config.toml
dataset = "rendered scenes of toy objects such as cars, trees, mugs and chairs"
crop_scale_min = 0.8
translate = 0.06
inner_norm = false
optimizer = "soap"
eps = 1e-08
sam_rho = 0.05
batch_size = 64
Rows from block 5 of a small image classifier, named by matrix and row number. Rows with one number belong to one neuron. Each number is 500 + 25 x the weight over its row's rms, rounded and kept within 0 to 999. All counts start at 0. Numbers have three digits each.
After each neuron's rows are labels from the 100 images, of 14976, where the neuron reaches its highest value: "colour at peak" is the nearest of a few named colours to the mean colour under the peak; "top examples" is what is common among them. Only what is clearly more common there than usual is listed. The data: rendered scenes of toy objects such as cars, trees, mugs and chairs.
# fc1: MLP up (model.blocks.5.mlp.fc1.weight, 1536x256), inputs 0-85
# fc2: MLP down (model.blocks.5.mlp.fc2.weight, 256x1536, transposed), outputs 0-85

fc1.604:481511520492527488539521485501491487487498486510476514470501523465501485466515479499506548507487503513463495461483513507549547449467490520431506483531508482545493473508468536536518533503490504462520523537446492500513487501500512504509490497465501449540479507
fc2.604:494473497501503524523522482560537536494523484496514485515532502517483527480502486501477466493513506514510496452520468485449463498505500492474477490462510478491492524497493509498496559502448533496435542527527521466482488507497491490480487484550486501486508485
colour at peak: grey; pink
top examples: white object; its colour: white

fc1.414:538493510493495495511472513475488490482482470494490493534514555511516487494507422499541528516511455519514516503507519496493535502523524481475500483452513510495513519511502517506514491490461491511564524424484481468506485447547434470536517468467494482481477508
fc2.414:487479491517520524481521484528502555501504521527506526522470487473500519536498520522484475512511496479515515507478512509475497501430506473502501519477512535491457485509526496485528518509490529480431501520508519505488509493482531501483509481472479509484518533
colour at peak: pink
top examples: light from behind the camera; white object; its colour: white

fc1.62:505525538506475479467487485458440522512485482509523503502491537498506492544552466504526511520516493523471480505484498468471524467498501489537510501522474482568498484491513526492532492507470465501483503491498528523476515475478446488486524497441496528529490548
fc2.62:494467451469492505517486539525480481473480536563485526476579480502472474479479493497510468494494476496491505489499516515491521500487510504442489496482511552515535482493522482508543496529534533520507486516505488479510503507489532501482481516507490454491518506
colour at peak: red
top examples: red object; count: three; its colour: red

fc1.541:538487521502518486562485485497444523511517514565484524503545535480511488490526498552503483536526534500479494512473479500473479510498462464536499506529526501512527504507500534538483507509472481459489523477517489496491511443506431449531542500500515539490491521
fc2.541:497515461519486510491473532533488515512486532471504506478489466507468463487488520482502536484492508476487498520487495494552522507497494533501501473471483500492479514521496481484511509506518555514466498533499501499502491536485482492437498511517502441481480497
colour at peak: purple
top examples: purple object; its colour: purple

fc1.432:498469510472545488504488501504491500503493512492517478474508522516501515463433480465502515483495497530517520497494430500454463549497503487507532503495465514493508447501502496486470487511461533498518494473525502466495515494510549506494504517534520515470486513
fc2.432:451416467494493487538490450519499498495509538452492535548520535525452535498520505489508495496513470496507441526505484494476511518521522496440515514485492548512469493491508512521492530504526514508448534513463484516472508503497470494470494517508496511480495479
colour at peak: blue
top examples: blue object; its colour: blue

fc1.392:527502524487524501522477515461480509490528479529501454502477501499514455506466471493518495523544483490546494464452470472490535540496490499500500502500504461462483513507506487470513484476465498517469508438495488474514455465480523473519531479503491496519508497
fc2.392:458494473507521500490514461513582503492501490471489506535548506517507523466480473449492546523494509489502518535492493466492460550518493500482511528466497496508548470482523499521516504507504470500568540476494520519504494541495491499522447543527514496508492522
colour at peak: grey
top examples: count: three; light from behind the scene

fc1.313:548501489506548526527496503481525471494473495502485554507473492501502497511520512515523488520468528446513457504451472528488506465544516522491504541464471489512503512489499497540505485516503514476512486475515498547484490488524477519529474498541531504443501507
fc2.313:480506535463516513510503504536547538517512521508516454498547504493468516541527533500511530508475538492505526484486463511515541493481486487489511498539494479526510500491501483502504443528527477489510498492507501491493487454508489504487509515463485517510464484
colour at peak: grey
top examples: count: three

fc1.208:522477502505562475536477498507506523535495525518482520528499485468522502523485498483496503475518524506504510497502486501482479550524515514499538547510545492505525504507509535520477495546488486507560536533516478478470502494527501474537559531522538536486491495
fc2.208:493526473545501522533504496541518519504523539427498516513474523500490453479501495512483511482496511483484473512506464481503511480520498488487489486493518515500473497518504486519499483521483537467402516518511494510510471521506476504478484516518484441538510504
colour at peak: blue
top examples: blue object; its colour: blue

fc1.340:582458543513469514516496504468512491487458514515514512473489534523523475491485508522505478517468499479512514523499501529491515509503487500505467498480513498516504518517474479494553477471522518559503502480487477456504546483490467528528518464552481509514486477
fc2.340:463525508512492503476492478544446479541508492478503527533516469495500442496499519498512502472493506490473468476507490524501492496502520478484515484599516476489507478486492485506502549517538474499521477513503509462500523507510507491500518512477454519434484498
colour at peak: grey
top examples: white object; purple object; its colour: white

fc1.332:512524497513491489450501506529488502500497508537498477491476493536517480508487510511499508500494537511481489469485481482494487478489494503508478515470529555525493530478487488515484492504539519496522476448490515510504508485491490492466503481514495443473454515
fc2.332:493487465521493503469499573495473500471503515494518531501545486481525495486477485499484523500503524519495475501501505494559514521465499496491474520509476541479502519476505494477521466511476513467467517511500507486514509516502502489474526494500507483523515505
colour at peak: brown
top examples: count: three; orange object; its colour: orange

fc1.155:496480473485490522511506517531484504488566501514522492467482511484467507472499477524497520476473487515521527488541494491528537541483508530440520508529512502546482491483498541466515443490532454489512510490481487463510467530514474472463481498508471469506520442
fc2.155:463500561572475527473531444515514519489520514419485490499526536509498482454525501484520489508508501512500476503491512501478521499512477513551508480561499500518530522532511530501510497528493500529488486507492507501492504536507483467495479487536489488417490484
colour at peak: yellow
top examples: yellow object; its colour: yellow

fc1.429:532494507499514500517529477528492479508513508406503499497499480511438496527494501512526479504482530502477495502478475520549549547478491490497523523508510498509493510508478523462474482509519507519514516475519513509523540492488531531468502476487422443520493480
fc2.429:452427494495487519470502561497503499521497529472502491497515527499498542491505480519505550516490495509480462500496526495498505507510523521459514528470493541510507524503480515506518516520495482489502488536480510480478479469495459506488479521566502535508492491
colour at peak: green
top examples: green object; its colour: green

fc1.166:450513538498519494462502528498499498494510516537567449501558480521496430552512502483502473524495524539503514518522508513474545498488489495492529502528456493502536517492512523547508560533506529516528507503526492497472488496525539512505510518469461491478524524
fc2.166:502507484476492528503486487437464491458511541453503521487477515547511490462466495482473532461476488519516466503508517510460489566486498471553491465532506540493474495504512482534527529480509566477474521511510501512531514485477494492527473502529523438530517497
colour at peak: brown
top examples: count: three; yellow object

fc1.319:528513463484509482540482498488467500457524509501505524430496543505521503508505466521489469521525498511528514486490519490534485463502476541479490518510559508468506502489497496529487517477507501507545493481472533494480461507497478471507491485509499532506495488
fc2.319:543501537504512537497502504522483524481485504452494491537556490482453482505497463486502487513480531505506487497522503473521497534486495520469477460527517455496511487519508490506522517510527528508461488541522502475505515485495488482496516531496514511502495446
colour at peak: pink
top examples: pink object; its colour: white; its colour: pink

fc1.295:506466476542478497497506477532502510476503537482510528480500489533499507503415454479520535482470476514507503489510474507487543540527492515524470484484456509518456513502530510540485501457479499522516472458492500475517513475537486507481485507513516499511514471
fc2.295:477439497486500506519523498505478500478491532465476512514608502502476558451510515532497524492491515494485468510488459507460511472496485519457503494427496522528521505499492476492489501500557476493489482453510506506493504493517486508451528474506509522487491477
colour at peak: black
top examples: black object; its colour: black

fc1.260:525505506498491499555487499524506476522503521461513488505517551490474470466500483517521534477479487519523515498491495512464502535496524475497524510506508505530489511488492575477489481503464493523534497456560488498473532501524517467528516495498466507458491486
fc2.260:471465469531525513502496490504477457502493478526486527506504543497474521503491515529498495501498518465476499504499469503471496471475508490467484475443498544498465504497512494508497514517492512527418478504473488502475491531484489499483490504542527532502512529
colour at peak: cyan; blue
top examples: teal object; blue object; its colour: teal; its colour: blue

fc1.287:510514522496512504531496500477530509513488513515505471509502494498535520499500504511516456472547466505492503509463457453502516492470485504491488506465523509451492500484530510518520529512461527519499510471472487476559476486489455503530456475476507457500533465
fc2.287:471497426510485497499510487528461516516504512528545544497517456469507529472483512504522475502505485485487467475502501519495468490494512489453494513530500502503495509511506500492478517498485476473471470495503500528488488511553541502497517488505499557511511528
colour at peak: brown
top examples: yellow object; its colour: yellow

fc1.308:483508494489528501558505515490458513496488505535504491399503507516527483489526458469488514513505523509460509482491507470489536365467460503482491489486503468528494482518486487538509494481489505474525493512420498495485468488506455479523515470510506507531512506
fc2.308:469480510523500528515520495537483490498508520521499503492505486501523505459497503499512500511510508527500468486497497516473506498488515506474472467500499501500519498486481492497516511491487535505462518496498470523492486510508475491504508514550495513479507483
colour at peak: pink
top examples: pink object; its colour: pink

fc1.137:492470490482562490492481508490485513541531507478497534491535501458512506466483526542506485480567498488533488486528488495477485479550514514499503567493530471478529509464496481560491531495519458508549538524500500499497469511541479506539523539524539577462472479
fc2.137:530491464488537530549510503545517503479529546504491490506430458509458450500486468477489505468504502490508497525502489499539482470494477510456522455488512543483459517511489507487497512513491553462427481482502512487531492484475485501435489496510492449528517517
colour at peak: purple
top examples: purple object

fc1.585:534488520506451465506510490487530463509525492453499518499507469513496500482486501505526465521461473518536527514493457511537513546507528516471510513491512467502504512470484522469516494496505488553508510454527486497488523520480506512533485490514414502472501471
fc2.585:453463456487493526488474513493507498525505517470514484501540545521455513495498444530481510513507494524519482488521499533472516465485514471451501504459514522509489522532530482502503517519514527500496480507512502499476525458532489496490498503546482502512519513
colour at peak: cyan
top examples: teal object; its colour: teal

fc1.359:529466492500453503438525479499529494495518495473509518489513526527491493516512494499518473511489489502518516488489500505537549527491549499472466513489523497492494475524492531465504478492516485524503505466472522499476545505486493525485499480502461437526518480
fc2.359:450467519545492480467507453546501516502522528452492490511499488506500521509497511510504506499520518505474526453484516500470489471487502517507492505552511511498503537498493506504514541503502506485486499515510504505478500462484516476481477502543496534487513528
colour at peak: yellow
top examples: yellow object; its colour: yellow

fc1.657:502496501552443473516498515511470476505498515502510491497484507552468533491465481510498536488489513498494519474508507520497534556557480483541524472481494536471482537495526481502502481498472504490508509435492499486478535489493484504516512512526561494464477481
fc2.657:484483486529498500482468499500503490483484511477493519519553479506525533479483506524493522492485486497474496498491454517501520509505496514479507492468448534498540497497494476502494495495524480502444429472506492515501507466525498487477532447501485479514497482
colour at peak: black
top examples: black object

fc1.433:527472535483501528511493504496483477505503490485461518515505530436493487480556472511514530516489533509484495498470494486506491481484532531489505536479554440518523498465465541512537548493503525512499514512497517486528486519531496503555519520484485530524496460
fc2.433:498528501488519518472494540578469499492472514526497482510499473512502524476495499506475517490487506499503597492499507514511467504470489493514507505451510521502500501506517508483510483503515524471442466469485520486492501515512470507499510495514515466454511520
colour at peak: white; pink
top examples: white object; its colour: white

fc1.231:491503497508551503529507504511526496525506496509492486488558508477517465488536476509490483526517510495441508485489529505513507518473505534475478516490522446499506516467497494507490493520471479492505494498514478492497498493517486474553510526511504516511494500
fc2.231:531504476468472504507478508463505504525504511489498505532442485474509534496479455503499509504525503484504504499490533493473471471504511493499482532483520547495532523484517494492512518539507507478517535510502512507495481550512503535490476506516494518460506548
colour at peak: black
top examples: count: three

fc1.704:549524533530460480482488478467475531511487499494497472499529555536491511501503500511511492534517489565455524510472509494501502519522481481529463490464519487486515495475540542507480504495470535474472500482516482509502514477466467481496505484435519477509518489
fc2.704:453451416524529500489514527546472495512502502554510530486539447501471494486482508472504502523492501500500429464501509514467502525516519492437483510486509544511472489505511464480523509469496485528464472483485497507488478526504527508513520521533547526481478491
colour at peak: green
top examples: count: three

fc1.188:481446496493503502489483498511476494519495526501505497478516495488470515498424439471510543494455491525508505489498459488517546534513516496523496467514468491523504457511489494521509495489501514509506503487499513454506509445483534497465533481497491514492504549
fc2.188:450440493470487474508494485509499498459499506461480529516540510495460543478491508485504492494490515494517488500489459493465510514465513504444507499462510538511468503485511487508483518488555477500480493504510517501493511504482494506514484497497491463491480489
colour at peak: black
top examples: black object; its colour: black

fc1.496:542470507526519524554516492483490506497476497531486503473495488522513518517509474500537506526503528494464445513458470494502501455470436507462507523487522508480501533514491485547506494480490527512562496504489494449461485502505463484540492455518477481480517531
fc2.496:485521470539492482514502484487471481558504499511494498533527488501467488463491475522523488479477477508493495466511514483482513508553515483498478509542465493496545514498484498486536506494471498505422522521478500491501498510528456489505499511515480546496469484
colour at peak: yellow
top examples: yellow object

fc1.742:489499500508508522529501533499495509534528517498473479510483501504504507527451503497485500519521523501480487501506472511466508539521469480494541530515519502518480524516480514515490507496503526502531513495528505471513479484508484487489533521525532531433473490
fc2.742:465502450519495507515516435512543500495498548480509508532535524505447478461516522560497506500480509465498430543498494508481517547547501492484508502538501516507538486500493512529518504505503485483413521511493489513497475534506489487461484483501499492552516473
colour at peak: blue
top examples: blue object; its colour: blue

fc1.212:531479476482548501539471504481509467523514482499503480497520544470530522460462424511502515485479525514508518514477463506484516526512519488509533534525527484512527488506499529506477486516475501514515505486520488481492480476504507484538522483487482503469507526
fc2.212:474467493523521495465507473525519497468491496505501518528450530492456525469492517479499461491507528487495514499499457493465492499469534487472485503481501552508465504463494502480530482517503495497426500522480484517475504512478520501496503521532507515540482547
colour at peak: blue
top examples: blue object; its colour: blue

fc1.34:492474445510496516434522499500473531464484531490499517513468503500465518520417457502527533498463507501485483481479454514507503509542511465515495502508489511529488493488499486538491464489509511507485497461511506509525520477486523521446476465500485449498476519
fc2.34:446439495483491489503486536547486484465512559425503496476553518491489516494498495478490533519487527505502462474493474500484536508461501501466476508445506528524455502503500476512507514489500502492525520499508535486519506473494486499466498515518482501449510503
colour at peak: black
top examples: black object; its colour: black

fc1.640:528503497517506515559488494476516480522519490496487495512530528505485511477488511520508521512539519528482511494481483536477494529512482488502545524539528493483517511480498517484492506529451504476519504498552478450476535483513514488517513504491512511465510505
fc2.640:474506428545505486506501503547497491504510508467492521494471510490467504478504517493499534496511486481503449505491485506482516499535506489487505514489503528494473495500501501498501509493476533532448531516479477506478482545485499497482490519533518485516512488
colour at peak: blue
top examples: blue object; its colour: blue

fc1.510:494472505495537476510483524479496516500502504526510532514529480471542498499491505530512503478522483493475513488534459511446457477512508521521521517552516476503515524511462474555538511487497475477493538480529466514533505487545479506551512537502552550504496524
fc2.510:503520469463536507533506522556476496475509553494521510483446471513483484482517473501491489463506480473492496506492491482519482456491481503502491490463507522520490516487501526487502515490499513488460498542512529466516500483547481494426500521487514452470492506
colour at peak: purple
top examples: purple object; its colour: purple

fc1.198:528465520506513534515519491482476530503522483417472487503504478489494507502484525538535503528506510513507484500461475495542537532476491489480512544532544488522471528511506510487534516513534503509510487495549511498515515486442510511475489491509433422511499474
fc2.198:461468438501498485493507482480523494531486519510508487495499546518526486445504518482530507498521472520499447473506502498479464511484498470468493505504495530507535495492479496487489515469479533499522488498494504479488492509501484474463477496541514485446512491
colour at peak: green
top examples: green object; its colour: green

fc1.748:486459500491482507490537505515504514505496509408488499500504486496469485538489495497519493479492516477492479519488491494560533543482497491508501509506511496506509487525481490458521502528527477505495510514522513513537546508466526540470493493466431437498524520
fc2.748:497413491491505515504505501523461504506491505487509532496505559499486533510509490507500482485469511480498472444493514477495517539524496521473508531496512516521489503487504500477478520481514505503540464540490509489493495488499471505486477519566492522448482472
colour at peak: green
top examples: green object; its colour: green

fc1.42:517500541486491506450450514498496525452522485497508497520426489495475486486522541484500528520545529552532506515485540466518496490519514503480509465503481584519527509484486494519504501539463557532523536496505536524495485487514470507497506482503515446456513532
fc2.42:486473492511501500506497450453459514512514520509499470496516521494558497495497503540477502474490499499488519532508467506493528496506487484483491516553500479483509485497499508492497559508507510500536462500496499505482502551517445510492489512479474453506504486
colour at peak: brown; black
top examples: light from behind the scene

fc1.554:527482465477527520469500509511500501488520534489508534490499483513455532479385496465511519494454515531514471488502452497491501542535541504495489501495523524509479512510517480531499495455474511518510504451507529496516529483474524524496508493537507478482481495
fc2.554:458461499478493453514476485524496479460488543436497470511556493511506552499509473460500518491496514497498461501498461496484516486487517501437503509465484524515488491510494486502482508503533500494500494506511544489489500485488483501498525507540483521517497500
colour at peak: black
top examples: black object; its colour: black

fc1.93:509499485498534492574491466494496489469525537471486509496533479478430503494444491510497560499488471526489485505478506495502504520536511494515517492486498532518500501479508490485467479487493528504495481485510496472475522464459527483494465475490437471438483496
fc2.93:477459447469515515496497528499465475490480485437507528501506515492448511503478501460506501495484506481488462467499464493449476528484507495453490512494523516499504517504494523513499548503507492474535502503518506501504468511474449475480517520552517524516525511
colour at peak: green
top examples: teal object; its colour: teal

fc1.400:493498493493478502559507486514510511490536482472491557463525506482495461500510531450483526485491540473515475504505497497507522499542532472486505493470497529556484497470497448508494501461512501476489499519492510502499513484541529543513512486507541550461468486
fc2.400:490453480497506489500482479533495520490490506533493469489541474491503522494456497499541469493499542507490430488514471502516516486483495496419502512428521477495492496496490506489492482495536504509486466483512501477478506518486509498458511468518495509507497529
colour at peak: black
top examples: light from the left

fc1.503:512467521506532550556487488485499496503475516540514546507544469501484502507517506520525513476456493480460485502436510490533523480507495458534536515490513475523507542515481430507503467470494515474480466502486514532486552503540457488502480540561487489485504553
fc2.503:546556465512493501529496495524508486524521488462520477507494517533559517513509477526513510503486502510498556459511484502457514517500502490497484518556487469503497513499514532474494464497487470497533559487478519494506520415484470486506529509507525520459484463
colour at peak: grey
top examples: count: three

fc1.568:540499526486507493427477504492461511492540512503494511490532509515534538500493518536467479497530464478504523458482517496465514503513526508473487503516465505477489536503521491495479462515512491502512508494477515498481530503524519501540490497494532543478499506
fc2.568:474500492514486455516508441469502487506483535403505503507428522482478464537491476482495466493529533494485462481518519489465525488479518523494503492480539461522466482496506508494512503492495547503471486485479501528466486487507479494491512484458485447499523449
colour at peak: purple
top examples: purple object; its colour: purple

fc1.635:499472470507489517503516518543485512496479505507488478509490496522515494513490511534532499510496542461494482490468493490496485482456491484504523502517539531546506542465489487507467491536549511501515487432520512525507470498510486463459505474493469437501492503
fc2.635:473490439507490526485501523485471479484505507495493508514500496497508490446497494492497539510500468509497469504493483497541505497467512484518483512510475537487515528502502521473512483475468501468488533497504511465504505529525505498498494500537512461474495482
colour at peak: brown
top examples: yellow object; its colour: yellow

fc1.500:543488512497436488534495508485501487491536537432482490495479479503490502492457495532519481503482510518553489504509443519549532543509497501438522529513521483523511508479499530490500506518519485548493525476510513489531467500497514491456478513496414464487531470
fc2.500:485470412511487537504488485480535515524508490456537484484532514512524513510496471529499491520506487484504452505489503520445454526475507487534517485486513550496450488511494528483517517521530524460535485543513499513493516493498496523500508507519471504474497504
colour at peak: green
top examples: green object; yellow object; its colour: green

fc1.537:492464497509514494575511502460516496503534512488457506530514501499483532451495546516508510529521536489523483482472486522509486522527495464522525496530534497487527518514524534538484506499486493477520532530555471494482486474496522482517520498505477513416464509
fc2.537:473511438504492549510494513532502479492488546528507488466465568507499519523484491518515513497506475485488515551513466497487524494485502500490506543468528539482484502478498508517477532548476524508522518473524472515492456550500513495464484500550529473520528488
colour at peak: blue
top examples: blue object; its colour: blue

fc1.210:527481459492446484486504484512543461497505526483489544491500519514514521523523535527513486504479507502541544472527489501502501478510531500503458506495462507525537465454523558531471529530532498525479520454434471526524442491467541543501520525481487506437539526
fc2.210:520520460533492469471503485466573503560509481514511479538525453478514529501486478488504515513488479494500516543519500500497504497507514479507514494525508439483468464524486505490504453514547496500438504505505506527503517511506493509458502479460501533524477488
colour at peak: pink
top examples: red object

fc1.70:512514539508473494466507505486451505497466507544507476488511548541511492512540459489486533473496497528462501487452500456470533417435496508527446514482512501503504474490530510483508462481472512507521489490474496483491519497499453450512517465463518497525506514
fc2.70:462508458518485529491512546512467503484512506566490549488542455481506521475506514509506486492488528521534481454492507514506524541520532501475492477507487520520493504499486505493512516497516496484482493526495505487522495468485496510509509497529510501468516546
colour at peak: red
top examples: red object; its colour: red

fc1.676:490486490497462523453518513491489520481490518539526502472506539497533509510491473514469549499486484523530521496505522468543515476482525536494469497477507495541507452493506509426479465492472496484557502529495501467474517510515496475506556481482467487501527481
fc2.676:478476455573525499459507479497544481500494514418491547486475470517534500463510483530487470486519516492519474474489509498510497485482496515536506463533487485535478521504500496501479530483529517523487517507456496519517494477503491496496492505523512552484500512
colour at peak: yellow
top examples: yellow object; its colour: yellow

fc1.696:523478492472529517500489502516446489507506475549531472479530484508525489473517520503470486473504502511509545480504505483512546488558493518541479516464456473488483499465512486460500474516478498474470478491487524481463572467459474504540518489500497504493490512
fc2.696:498542488461485509460506452429503520520522500512505551509471542495503502512470537467503516500498472541522466482486449505516512539476489489528488487532508495469488522509495497509506474515484462494576490451495518471511498538503488520530497489474490441496509493
colour at peak: grey
top examples: red object; its colour: red

fc1.243:513491519497530509536516545483463467493514533540506516450497507485534518521502481526477468511519495477508496508541500501465491464513480507494484482521482485517509519481475520540473508469487469545544495473429509489468487477475513472522505507546497526460480513
fc2.243:467467501558498511498533479484504526521496501488510493519490493455459471514510476496515505508494523500512532510500473481541530503471503507470492522491472495519521496524520492494494479505495568489440465521481515496514490492516457496471499499533505470516511481
colour at peak: red
top examples: light from behind the camera; red object; its colour: red

fc1.341:469477458476575505536492551502506476516500462440522524536527483504497505508507481532498471518518513485516509499483535486512517455490522504515468521491507470510538512492461489519508502516488535508509515520526492493488545516491494500511519492515534535474493467
fc2.341:505555559523467481507486471483497475514472450535492533463454498523474507436494490473494508466499502496511512465480512510458464556477489495486514483523547475533539507505507486529507509498501508505492488486470510500529503459549449489468484510492507447504499477
colour at peak: brown
top examples: count: three; checkered object

fc1.95:518458512485502510544492476503506469503502532419511497506504478486464502484510527502524490518495486505564494491478480492542514532493519502443524518518552479521481515503523499485547480483499481518490517484517500489535504489506499491488483501521426451476518475
fc2.95:445461447496490543501504475488503498503493504490513454493495513517528534494487474500523491513508479492500467528493499512467485513497508461491519507471512560504483487500525488483503516511525528474534467510525505495488512483508523505481464496564477513499519531
colour at peak: green
top examples: green object; its colour: green

fc1.122:535509511480534498503488524488429541478502522565497516502538514477566518541517489518509504485527500506490488497499487475424491499522490524531485493513520492462503470526487488555515498515476490487514504499511482529495488499527483481509531538469541528517497513
fc2.122:469494432496511557488497508531478489503487518510497470501539457503435457494476483526508535527489510533516478522489493488552501496491500516458501486464506501500479526490496507495494501488518524501484499517500526522497502468494483509479476510539532430465495506
colour at peak: brown; purple
top examples: purple object; its colour: purple

fc1.472:488499494500524493487508534501483523509500525478498501492504505543531518484438502459488543474475493523516503516516444512455477561523496491513532513482486537501492472507497466511475523497480507497530507471511514487494533517488524521500554526551556523466512505
fc2.472:438474466519509497531494456561476494500515516476492503531534497528457490492525508499501498477521481488510464524505493503486481512529512493462517515467472537506513521526501519504484520501520543481422529505502483495500505473509472502456492497549507495514484468
colour at peak: blue; black
top examples: blue object; its colour: blue

fc1.427:516507501517489501457482488502533511468486500519512487473503516506489468492480483498527506508446482497500483489477465488510556490518518475489486501495476509556534504475527509490494456503488491500518515453510518522538497435524476509494484483462488458474517481
fc2.427:450450476500489510501502532506493517500511507484519519482574473511520519465497500522489505502503525512497479484486516506498513488458498502472513479426503543488474488485503503512508521499494516506467466505518501521498508483506511501459510494510487543473501520
colour at peak: orange
top examples: orange object; its colour: orange